config.yaml
train_examples: 195000
encoder_dropout: 0.05
decoder_activation: "swiglu"
Rows from block 3 of the image encoder of a small image captioner, named by matrix and row number. Rows with one number belong to one neuron. Each number is 500 + 40 x the weight over its row's rms, rounded and kept within 0 to 999. All counts start at 0. Numbers have three digits each. After the name is the row's rms in percent of the matrix's.
Before each neuron's rows are labels from the 100 images, of 14976, where the neuron reaches its largest size: "colour at peak" is the nearest of a few named colours to the mean colour under the peak; "place" is the part of the image that holds the peak. Only what is clearly more common there than usual is listed. The data: scattered letters and digits in many colours. In brackets: how many of the 100.
# gate: MLP gate (encoder.blocks.3.mlp.gate.weight, 1152x384), inputs 0-29
# fc1: MLP up (encoder.blocks.3.mlp.fc1.weight, 1152x384), inputs 0-29
# fc2: MLP down (encoder.blocks.3.mlp.fc2.weight, 384x1152, transposed), outputs 0-29

colour at peak: grey (28)
place: centre (26)
gate.316 090:474515463516577531482492459488459479529471467462538523495503474506483542457493531447576496
fc1.316 100:565574500498546502597505556469465462453459524550500475548473408524526520406469503529455423
fc2.316 038:532574504500556504589583409493511448504500495604495496499537424459460547492521485493494500

colour at peak: grey (30)
place: middle left (32)
gate.641 099:458450502503451560532497494544505518504499526522532500532572493554504465475498523420511455
fc1.641 103:562533514505601427488505597512479548501543496505499489506549443503483564525512512519459426
fc2.641 060:496529459493520478479538516462499530490503440462521435450495451501526566550549506500504502

colour at peak: brown (35)
place: top left (46)
gate.230 104:466436508494507500559472515456498492519458509425470550498550477464450457504521522488496480
fc1.230 099:507557502441531533549513460572509551466588498544405510539542456518499489525528533487439467
fc2.230 100:466507562449534535522416485524517430474486525536506547507526543508499528499476515501541497

colour at peak: green (32); grey (26)
place: top centre (26)
gate.351 104:484396499513452515529458439462479486446544495512555499495504558490535500433568492540513489
fc1.351 101:521483469526479454553446451475458442507452490490553499545388510551467517488518537487535511
fc2.351 141:464499430531497479563510486534496508562342505500500508481509500519500494492502435504535625

colour at peak: pink (44)
place: centre (26)
gate.476 102:503519527429526500591504600553476515486481482500454524436529501494428632495484497517540530
fc1.476 103:503466512502533352477501542513534525539492521520469548491516500536526438441533509489526523
fc2.476 118:551528550445433392472529495508497417498531532482487524459415482491498472562520464478556483

colour at peak: grey (35)
place: centre (25)
gate.644 102:485500531495507516506442470475546468451501450475573512502498521550492425608506566452478579
fc1.644 108:566657447506492574504486523549504494478508461556501511488480363502472524555457570526525500
fc2.644 016:500600531501501504518542528668490498488515508491499504499512420489498501475505801464534544

colour at peak: pink (62)
place: bottom centre (28)
gate.299 103:497494508457517513424497510497507429476495576566692552498490506476477429573515520501484551
fc1.299 102:459638517504588535561635479438499487522485481469435471477533432509473527499464530495546495
fc2.299 111:448461550516597412522494503538540591458452531436516495530460500473519531480526542580532503

colour at peak: brown (47)
place: centre (30)
gate.79 100:525428504585442536541560511460502488586459480500516496506479515497390488462499499445501498
fc1.79 104:522463511416537565482461473475503483478498532527422456503578492484470507463564528486468506
fc2.79 100:498491494418416527431443459494502455518484517465609526500487549508484463508448433492513540

colour at peak: black (60); brown (40)
place: top left (77)
gate.429 100:498503513507506466496493493487520551513478505532439494403550470521522521523457538500499514
fc1.429 097:518497419540498430538488524494476499483589409488470494481473508464516509545385494509508568
fc2.429 044:599503550512497515499499532500507518505562503498473500411498491508432512499500469498645504

colour at peak: brown (42)
place: top left (56)
gate.606 100:602533577552426498474501488444500512503514501488502449576466500484501508505493507491501500
fc1.606 095:443536468455582485511488485478480498534479556503501647589509520524457479523523525519501618
fc2.606 109:494550585430541518518522405463495448579520588436487561489473500465539568526501554497383500

colour at peak: pink (43)
place: centre (26)
gate.163 099:494481469587497553522564505490466473460542476506436502486457502467500459535406523497486484
fc1.163 104:446526547523420397491577499437508463472601514485493497548495527536511484489476463517507487
fc2.163 073:497448517505478311482578491516533433500545495448470470501445500520465487496492502471500563

colour at peak: brown (57)
place: top left (76)
gate.193 105:424457507489493537520538550487578523484491487412488420545542577534483545545464579497464443
fc1.193 099:443440537483530508503495466514500461510484460588538491542517502460495501488473412491527498
fc2.193 065:491461535458444484526511495516509476453495530533540516564498525522478473424531486499529501

colour at peak: pink (55); grey (28)
place: top centre (25)
gate.561 105:501508628530491529506499499462502455463507497478523583550546495456471462484506491428479503
fc1.561 099:504487555426503587487519478503531501399516528510503437489494440457497500501443514500474512
fc2.561 073:466497452503510521497451525611542499495499480502560514489558493502486509495546498467499503

colour at peak: brown (32); grey (26)
place: bottom centre (25)
gate.267 093:523475494560495481583468516499481495536451388501568505509501497539523532471515471588483474
fc1.267 106:507620455546452512496608512499510486406491527505463491502468497505480519547472494460549499
fc2.267 021:497500499543500553500500500535498495499500593500500499558492500500500500500499500504500501

colour at peak: pink (48)
place: centre (25)
gate.130 094:547387464455507544460518500485516489531497489512522488518512507603453477506500449405456488
fc1.130 106:478571489417533529437488482554500482478491487430490559558501418456513485509501488477513563
fc2.130 049:496503500530501521500507500503500499503489506500499502499501500485489500500553486327501500

colour at peak: pink (62)
place: centre (25)
gate.94 104:500450502427497528504468500471477499514536501562542548459511525494500483512432536456500411
fc1.94 096:504463567450459535470424466489495505504512503569542528485517456463505558569515531580496485
fc2.94 090:475495516457472438485470492495517482530452513546436537416545498476472541537570524491506525

colour at peak: brown (42)
place: middle right (25)
gate.262 098:498552548483453520450490521511509513433481432504502476485513511578506475449477455502480531
fc1.262 107:448497530483496581465399504529498565467505507536520517495577447552481494484492509483496448
fc2.262 076:446500468500490505403454490467511505483515499497477438498564498530499492445499497524525498

colour at peak: pink (45)
place: centre (25)
gate.660 099:479509516511526549486540466477517489474498495513360594466591467513437518526435502451454450
fc1.660 101:490513508489479441523503491530475487492498548505497471506480500505512489436529428501505539
fc2.660 145:414509517475509514500497498464495537549457506400575477518489524511500466524519523436462473

colour at peak: pink (68)
place: bottom centre (25)
gate.532 098:527580538406462525494508416404527542424519481511486569536486413532470449568571510519510505
fc1.532 095:465531506453537620471538388485504564532537423513463419469503495549572508475595524540526532
fc2.532 161:483498420506521501467500485461427559620540416605618498476516502420524484556501499521441485